{
  "arch": "convnext",
  "train_examples": 195000,
  "image_size": 32,
  "crop_scale_min": 1,
  "targets": ["field"],
  "num_classes": 10,
  "isotropic": false,
  "norm": "layernorm_no_bias",
  "dropout": 0.1,
  "inner_norm": true,
  "drop_path": 0.15,
  "kernel_size": 7,
  "mixing": "mixup",
  "warmup_steps": 5540,
  "adamw_weight_decay_other_params": 0
}
Rows from block 4 of a small image classifier, named by matrix and row number. Rows with one number belong to one neuron. Each number is 500 + 50 x the weight over its row's rms, rounded and kept within 0 to 999. All counts start at 0. Numbers have three digits each.
After each neuron's rows are labels from the 100 images, of 14848, where the neuron reaches its highest value: "strongest on" is what is common among them; "peak at" is the part of the image that holds the peak. Only what is clearly more common there than usual is listed. The data: streak pictures of flow and ridge fields.
# fc1: MLP up (model.blocks.4.mlp.fc1.weight, 256x128), inputs 0-127
# fc2: MLP down (model.blocks.4.mlp.fc2.weight, 128x256, transposed), outputs 0-127

fc1.152:527503460501483513526500439454538485495468497554548452481529457570509514493548461464491482428513466512424524555567634496438480382515482461528473495457453528525576511485617534464564547474492515522532473477533475460465520406421481584463503500475431483457666488544455379474462455488553477478444539565507486612486599505532521562492505445509494482478512507716478457474533501481453445513514
fc2.152:457609539502513517551515487529512598468624469526465502564522520530534559501517518483542551498498507463425522447421496497491573680463574524473505500513516464543575510515523465468471506537533457500578505483400527473503462461541472488482476435512534481567470518555534411529532496470553531529525432580502523428484529492497511362542487492497517529412457400324547531531554491452379563468509
strongest on: turbulent
peak at: top right

fc1.202:509315626488435573609458453421417504576571446549540466499548500509418471464503413518496441542483512470501511473537396563501470414494550549439450467472446506550533438454443536564499570501520554504573545573504466495501486509489544497450506520486443595493491561594451504460471583429467506478514528492568536415538521520470493538517502479506488470571531453526553454562463439448575536454510
fc2.202:481438452421522523493486483422541438478462563501512474529508564528463460530521526556541479521484427514347500446568461494481576470525429555527474487494454491486476367473431459449459530472463543573519512398399503450505543597493515413449546478380566437510418570602501548495462537480453450558441549447500514454527469477503537534603590488503490512515538517502472562448449503529578405513556
strongest on: parallel; delta
peak at: bottom left

fc1.250:386537493546495545419468554483468464449452571463522517576467471528572429447536582591568490448546531593517553397502463610545458452526477492475517593510532574550501457537490374563584457495506544577495498501464570408509426427480533505588514562514455505436450466545413408485502557556563411556466450545456467486569478493538492437478477495470508447516443510478560510509502499523501529516562
fc2.250:469545515510503534473501462441503509590544438607499521435560502553474567512533522553530387491450486426578551484575426508536572444543584467469535486485497554563454481549485534394439434439612389467514522474459488531488561550478507563602547564443493515584535488519613511536518472455570481498517532455458436497488508515434545400541480560450499502491492445627505530555482529524502548412540
strongest on: waves
peak at: top left

fc1.106:526505533585523436496478508497532535452613529534459496496482467529592528498562347428519453496447521536450434411445501623524483397598541603496425560535513494512397409457516533495492499447525494609569530441545504474439459441535578488588450495509500501522435446454470530541433490492489452556474463504570511484373485502546519558451421493490514525477527549495522528512530575472472538546464
fc2.106:516496504614498405559563492444507523612450475494516530501578444522421456466536535398412452541482482518478485457447502440494389504592435395514458522553504504483481495573500515471422467496522500423519515462507478529490421538506475432522504503503597436565525431507531429508490483505468524426532494554435473581417502541523447500528575508519512568460594511559548619441558565438515388517445
strongest on: whorl
peak at: top right

fc1.73:458409493518494510480591451542577513464442558461538476614513434546483547564504490528474430588516411445554469415555470546465503457577579694496532478423378526519445526488489534510514488474452508566520539426479458481501454456477397490576414558440501533508549519468496546548500496494521512463515501525501492489443455516516498590509562522455494481500505335520531526525481485453461574546483
fc2.73:506449520514525664556557467538503445465534498480535520459545477559540575525569534536545549426564444494529552483439556524498434521516481493421452596554498515575518493525477421547448428455523459510477562450489510404496504434562498436526608479409492474484540487454585464491481504494554597589539442556523559497541531474483491557642519427435491505471458559507398456473524542429538429524480
strongest on: high contrast
peak at: top left

fc1.99:415594625435515533476444589501558437569566487561535461460557464584560461508495567388515539483573408476500565523388557526359482470461563475537473525503454423577443461522453433505544441494602490461572540503463447554490467526474550439460513494495472494477494499508509559380413444515462536572545480552459487558529567519518486505489480448488471522527489483555514510479512509521537556418474
fc2.99:514539462492497552433472644499552442581519492446505402562529517407562389509528501490415467465517502473520495459580457396387596499515508576540549521395548445473515458502507500510458469614598437450476558561526462505466501500495428590519527520503547444554440476488495443527557569490533520481452497529460532489558565544476499488517470469497472476502557488540558561465508534526434572584615
strongest on: parallel
peak at: bottom left

fc1.92:443520519420614515505508575450495478518488488557547509476538572551520580462487424450436443536488501475548417503528486517433513437578516518433491525595448492505414463546543512476472477471629465455494559549514562447410526423457427528527478507539515498489516426471417502419573461496434463595549426448517517561679489549474409540479551497477483406444519445515509546534508486531482517549519
fc2.92:539541636433486503583563448518494490422523506467553591400598456573587475488470561434444585591469532433591469484504489533430503458577523475445476504551571363471513516446462474485489483528463507495523454528617490554540430528515553526481581550458484560429425490497567425399527500486498482394526436520480525503478538524552526487510546514476498427480441439507553459524513533501527503474456
strongest on: turbulent
peak at: bottom left

fc1.114:472456522632472494465555389569527549479480497534550557537392516428514571462461509597492481529484491522541548479489493490451505503478476512525512598528477486446497548540509486439508550628477548518410447483465519479614524477388437509468448550513472497476499529454499373458450463552479633499485570543525427519490575506487458547554509461501400490475448540504541534529495543453403407436570
fc2.114:491511489508488555479451474541486634516563466510543493469560480538476587541467469527572391514500481489526485489452537483560511431484548553517612585493478513630463536557468524503559540475505535508490528507444538467608585488444565529464519500492443586420532499481518519531570576372427497542412414482454447451483593505468511450445507580570496463434461475549518498504587502421497514422588
strongest on: waves
peak at: bottom left; top left

fc1.8:521547461552453644457499469452458570499444475525456423538494462581525484537541522587518532446558553494551446454546502526459465465431575564550506447476454445579536500508481469428500501539511496579463563597472416540531488457513435537384613499489495520473544470456486478513469582435525509460499470539495485408437507563517585602414473474502589473557477475511502513534431485576575387488456
fc2.8:580415530468488431474702531534418478447530536480542528450544459444530402575527405555578500488559480503539493542543597546601432536493531526425515513407519457485499484460520493424519535561494503540513465420438450522475481546519546504503407499497494534485551471521461473514565551443524484505511401519443526510534476481505441456462608446457486430495408552531494557487584538579492457521475
strongest on: high contrast
peak at: top left

fc1.72:467504458440505670463452442462482455433475504531534585548483512509538504424563452456488571558583461458491537550514528475565519557491478556526518474467507458501570489449521341520503424479489444475470468591468472492541519498494524532501530516479474536477506504450560486555551495459480457458468630471484508508550529468481455480668489387479580531469463477528507507513671492449424508543509
fc2.72:472588465453519496462552533517527481614481502560479452454541464491574475582504475471486507554508497447431442530539586595525445559621545446462391479458463568498463440511521578548486434531475506472499503519456527553544528569504557540478556534488453505436436589389439435418433518510510547566487454478506486540585457481442575416492478496487519550427558478590503555570521453533463624505491
strongest on: pair of whorls
peak at: top left

fc1.189:460475507451585476529482481479375452559497470541500476550464476522546515479465436517532429477495486605531540485414498591454462467368504571464520442446534521498597497530492471512384520572414513436481428523480561496488558484582531569575493539511496542488523458536542513507524534468443580516535558494458541510649461513500499560531453516489472349590490465528492470529366543514480551502461
fc2.189:530473532576426529520505523535532559585518539437517488516445478387455599502476585492616625496540516555531523449448512553512535524569477477471453455526526491404532412519517543540502537528424567604558553555562597511548504539458534521547504523442550532568593535541530524412479497473471467500508552432526473550581489496539539501614544545512485565500542519589512534498518408464540586446462
strongest on: waves
peak at: top right

fc1.190:561551527442503488486497468556475560579494596459545497518502503440494524440577492549502460514517442539442495585525586477622456478458466569611429521438484511615426466540446511493531536483377466467545382499542476464497554493424509507547506575543461567508462472521434471483588447394517444518476540527493532555472636518489490549488484476566552467506485465485590480492509517442509542442390
fc2.190:485513515641457493472491548448605556583577481482554500458509448502592487553440512422513528566415556490514425531490525554632522502537439459480555509465540411556443507512572595481488479514517470475482475519451507572426505526471466505560502571476485486561578451571434547417553497510508510417489502410491591446400537461570497453482579519474440579615490479520539541481469482551495507510516
strongest on: whorl
peak at: top right

fc1.174:542540511417484474486354479482519464497550493512507482520553483556381315557354535526508498467566451506550542523506586485526501474628524498604501470482423495516490486517475478545504460525556578480439481504484506525557514582469550478455471483525467515468498508520542620516514528575401395478474427542519518533554493439514513426490533499498466506448478492528426582502549536415568471479496
fc2.174:559546470560503439535466423483470548475544504546577475511468515520530463517425461507548461454496610531525601442447579443450465518520520513562615455455462551598439509487517554561538453528512535487499664473529586483440534515486441450464584454488492538512528575495505396434502554517425502584416444514485401478483470432406497456510517457573434444494446572487577509501480504474510537499450
strongest on: parallel; high contrast
peak at: centre

fc1.89:504536432516548520473516512537419486516713446441485423478479473512510579515467498544535523444488448438347542620487465502551458543569509465545485506489479470421463438509447476511549493492468479511505485532498426493442517519477388451591582495459409454485547579517436558514519563537497482504484521467513542552523560514622536497550437558481558516506535528463617473571540525502495504471460
fc2.89:452403520453491486486436488534479498343424698498445485516441428586536503518513425470480423495528501475532565469551548498483542514476492506577476498496532477521499370493493429540481577475475477551543487494552493507524450523478491482578473485567543508451410588435475523511559471505456481591465497598446485467465488538520497452514455512473481572460469489444510477574536538542589361543464
strongest on: turbulent
peak at: top right

fc1.134:525484511571486525561455487486456407469608443461481473548510440462531540470424528517589486578582507598490484543462482558551523509543440576588444446451464536455484493501404479564578552446532541351510484542482422481467509467432511523475563504495432476488512494515547592468498490574513535535523448448467505423540430582591519498454386498462519455490579522475560506542442455447584505421462
fc2.134:452506504446472582496507526441505561618451627544476512616551458552499572489514550463581448488484461508503541477516469494445606552488538435538594548417534486506477538478477375446554479450493484494548455533502500469452531526462549513459433497486530515608487547509566506534531463415509547503377527500557512402430472552489441524589481505463474390443456548483529518591515568409527502491518
strongest on: pair of whorls
peak at: top right

fc1.116:508526540549467481513393527428502482554591537472523509457446397441429470455469481436539392493540539451471535532419518388588463504537500539565521518438435510429520520512467515504543524430420522526557496511425513495476486533508503398575512591485488546528465562561468512539509442417417455583493519463509493529572543513557507581514588526520436492642446447471510530493545570607473549543502
fc2.116:428508503570454451487592480494433487478470450519481609502548605472601499529534535404512527504519444427475605500453447578638429528506553470565530574442537497511514560530564572570433548482475570477546469516506503425540474486568533448492516519504478512424508563525566514547549579609407411516548411489463531543526566557523471487486561522502449437564538537527478571504508481540467483482462
strongest on: spiral
peak at: bottom left

fc1.236:405489473506475544519537492427515447496487626523559493488581469513422446512473481507526468526442534453537543540422448464493466509544473409554462520490486608602519581469529507515502564363456577542455448453579496480541561509388525447623520503561477488423573423474559517471488520543565423458470413482458578473474526502502517425495532460585431491515553538503449532450443521439530486564499
fc2.236:522567516446573561505483592426525466437555440548492505510555570481546406581560506555521525538606452562441481531530502466524475480385442537508521525503568472442486569532510493426484444460570540447532518531475535540547554513494448533517514513569482471496469570548541404544568486413378405441505501408534538552482593387489527491537541425462571455525514463525494539469533496571463552567556
strongest on: high contrast; pair of whorls; whorl
peak at: middle right

fc1.45:471538489506488530461424505398478562464539485484443447565540467517477569555521568479576461528546555433584460396484510415494506487525602466461540582519491508529512439503535499453484472533450455484378585587432466503501532554465506374598486498405512542539514470518468568451452520500427490471537465490564496474538445510564484607439613482455525464529480616427458578491542496504466554532528
fc2.45:482511448373467474465505478528461479481570516471425519457479519467510494626453461608491509582481594437492507577421532538488480495460585460506515462411508535515452538463468397444394475590503529439399459436531472564471537485464478483486407541471426525486456447544523558624471465491410495454425497553430504486479504502538492496462550451508509536606530433538523534541421515467496473601509
strongest on: fine streaks; high contrast; parallel
peak at: top left

fc1.120:449450395490465513480405522506505479463498484497491518488496580470547507534558539509596467481450409479478494432488520412480449483543477513421515585545526491511566540586534414561470499537484648488451580574465473520510454460429431600517506513479512514484544411572490431468496487495519483428497416534426497396501423524540471476475526527643486584526487534545525515527486568569387484513570
fc2.120:501528567474452561460526470471477523517523564569572523498566510537442636535457458516552480475526482504466450463571511462578613470491557499606525557487579555515419434439503486544422432417480477495516511525511520540537509498390446472475489476472491501557451397577511539429422443512539544456419515462488463506481451512430456597496482483522523425549472445467494402545582486463550632433524
strongest on: high contrast
peak at: top left

fc1.36:547508455461478402478502445501467436483509567527352490533494478472359519527516543428505570502515481506401516462558512468469549549576532435440438524517477594509545561428434455441535486525589554408520433444538573584505413424500527578499498536513515453491516494525475563425473455471609507490497478538421523448506440444503541509621484480543435563512543588492508489481470564455501466493552
fc2.36:408437493565530492469427452508388515476548456450546571498510474628564515604493600460445519536449508535505457500540481456491511369536462470632508515425539557490477543412495516445444486439474594478415503520508521522444579594498482561527508502569485488490489465491467527492454567541510469455559593422533485506555418463525531453452568539528598460497533502497572501446440467469496452533560
strongest on: high contrast; turbulent
peak at: top left

fc1.193:486466500593532447532467510504542525494551354530507524479423503534498473472502534504483499422479500532452477508571522540516477425430446494547527476486442483599443442494414517547354540571435486535514532575395516451588493519486516484598482446545472559455537470483513490523416571591432536561491532435498470548517597618600535515451508471510448476515587556547525498493505442407498549475444
fc2.193:472443449485435488438507510425422571545505500528483520470463542479431486571385468520511519467385530520431527496528472468579483540521393456512561469433450430465459491437528377534593468469459468523504479513512422462470479472528472560414503546506473511536500488444495516407515497560512458441498563437539535630499611532421533562471439502433510466533488600492537549416576484558539452439566
strongest on: turbulent
peak at: bottom right; top right

fc1.43:598509478499630455483556485432481466514479532408579588442483495516531464476499446455548562462490559518529499468596485466541424505593429508512519444475470492436490520526462411475529471536540454401527557623534483592507499478467535534507479549449484462541438530471437532476467459440456498463468553546431443479524374494534533609500588358556507519528587522501465563458518492554502520565521
fc2.43:423504489493533466589485492501419453491513476494508534507552515444548521541489498517510571531522498505422535468495545567614502521450485537406451568496531569485539474527501583494459454470467487579493473431512574440593521489478550480470582609476445380467396443559476556513492605614575444560561500521551435467527563456413542536505507605492447586521480492516473538491563491473572438569455
strongest on: pair of whorls
peak at: bottom left

fc1.40:511541606548514516557426496456572467472485476559542504611525529521518498459475459475603467428442481452460566546496541477522523479511427470532508435617509474469549418497503401549552582522506510507560520515453485519432448539459402492486485432579470435624496558578442439472509476499476503503551490446350474521478485489529496529494507497525559430479517550502522463552425322512532473500551
fc2.40:556584479540499545519630510483470411508522445525453355479540610425406516555468512523597482472533489595445576576526465609490523496534478485508450524460475446496532380499539535539469498554528429478541497502532519488467593594541543527551451542554508445555555494578498542575524525450543475537555501435497535479507508419437548456494565518497519425505389580530452522503487523499464524487558
strongest on: whorl; pair of whorls
peak at: bottom left

fc1.37:470469439494546471453535531520449454470564420587522535531498437513505492487411445414545559510472489497504476487508532503430503506535462484600532560532517495429542472485476547460475448491537508523511436531545516503555508462468467499513488509418562472474484432499462467531493567611574404407480604468572525491677516484526290483530606531541504427537508468480509517436528484518420524509532
fc2.37:431525547428482447529559445515442539568400524522434574484530517536622488544490608386511468518528599490512532445543433527523471471516599496489513502522529445543514443482437431513551524549548551584382520520589534522563522422510453488464492603492527528506476528539539552481532476433497491492450514497498418490587490543462450500552589464495424453460485413545497449446599479449530594476541
strongest on: turbulent
peak at: top right; top left

fc1.155:519464480476557497485543516484579559480489525591508485527486494479538462542494599418409479434474496546516650450465481525366483486480505532451485588306455507520484524460477468538522501437501514482515535581485555462450467496522517519425570534563459461476514556460505489537441510450448529439584422475575553396484553516496550551473471496514469594646469539547495480481525516436537466471490
fc2.155:573447433501446450379528451559524540440513580516539486483435552499538457457586489514362447437439479503525511461426498525478418550540446480420446538578534513476419457426535528419484538545549520472474551489463465424449440443526484566585584509530551608485476482483495498584509560475529494533516424544508510456486401521452446512494497548450616504523444554461486584424477565552500536513506
strongest on: high contrast
peak at: bottom right

fc1.25:522405612498521458522460510522527514523553462477518459478553426474578477426449504515582499457467482468513478492491518476597507498545468502511527638526429593536442507446546568479508502541613560466509516438487531513414484489439446583519437462455439585542506408590521504531490446491560487430498425498507443504524560434439402557485388611475554507579454452449447475540510444465483517453463
fc2.25:523486472452502419515498485505537429551424512535503485629531531440485527480511559498497429496457483441473470536444501496546589567526543420478532505527522494553520493564441438595432480451458482446479596529442471495564608496489488537578576435496598601443453428551548496514533531458498462493455524540494482507476533493407401667479442507461443479470509509468583457491445525470575415558436
strongest on: spiral; parallel
peak at: bottom left; top left

fc1.230:483517497528448522583515552521553495479462502508458474473442524486509414542619457492511472556508432453494386507511507494511552518404489524509525484435464470586607543451528486470491585545544524545576550512525445477487400478488543453469536488458478594563521432523598441455516493534469545488499495430545417501531581522536564499512572626525465459417525547495468552426512519307471503497433
fc2.230:481526474516540526497482543515469540406503463420502505498497499535466509522439543555563514524568496500546547540532474439545497445501476531514516603512479546708440514443558555472470569504393555444403550502467476497504548458390503394599481437527508522498562468532433407547520500434466458572481507369488498489508561475524488525516516603535534426415543536513552514535513442495544532494576
strongest on: waves; high contrast
peak at: top centre

fc1.235:535540490507523462534599501496407466567641449486414433474570526530461440522432497514516484455456512511554620521441458508536490477519470440590395541531527524557527497507493464586490497571511554492455469480545520495513518536403567493501584501554456512548496509462497475401436564532441486605470524383533441455534518474517523536507444440468451467511542428481503483567487564482504501646394
fc2.235:442489515517574515580469478426491531404585502506436476464509490479411489583412463487574493507624517578512510474480516443437504508595481530541512489531525636497536469494409492479464515422439473496416479507507528409468471602482508521500580481559544559454471519466429516516475503460479483482495430534389506401495449544575443442620483458529564531466611496528515500591480517510502581501483
strongest on: fine streaks; parallel
peak at: bottom left

fc1.128:470425446571460498527454428449415527521513524609494488459488517453518453518537486501451518563596451512564512598592438527544466502417414509500517481504476508571500524553555561470435511477621536473404556413573531457478459426426512463530492512539535499562418433500454518620483493438440525580478488553466555441553596523514428426507506576440512534536399444489491519482567449489491506481514
fc2.128:490534452505575429508501512480452488508523506460623579497498440565459449463466444494498481550504542511403432609424471466576446550453503495429445391534538473434548553540392540554586472516499493503439555495482487549394400520529565488621466547459427509474506505571520512490436490537414451530523518583508400532570533454596484535489572516539525525564532508491502430550453482451511483498539
strongest on: parallel
peak at: top left

fc1.0:585551558497501463517504381480497524515559513561413630426460556518540514495386580621522518462564538553421508548517450482454504547512532473498453487462568480517484413479506548510458490519496545523480670486474504484513535533508450466508476498560422465491538491511472564567476563451574457595500459572520516488485470455447525522452529448543499423449516449484509538459516393443473376427454
fc2.0:527521447485557548462535460490522541585473551468549460572455509491527524542515394480509389518386512517495562495514583457439434511586538519468468442509531552534492520448470491516584522507481368554475533569496491592525556494505619434486422481490479476611599488544500442552485560565546509541485496514502522562410519480464526492573467397525543570491431439491469532428469464558539499379536
strongest on: parallel
peak at: bottom right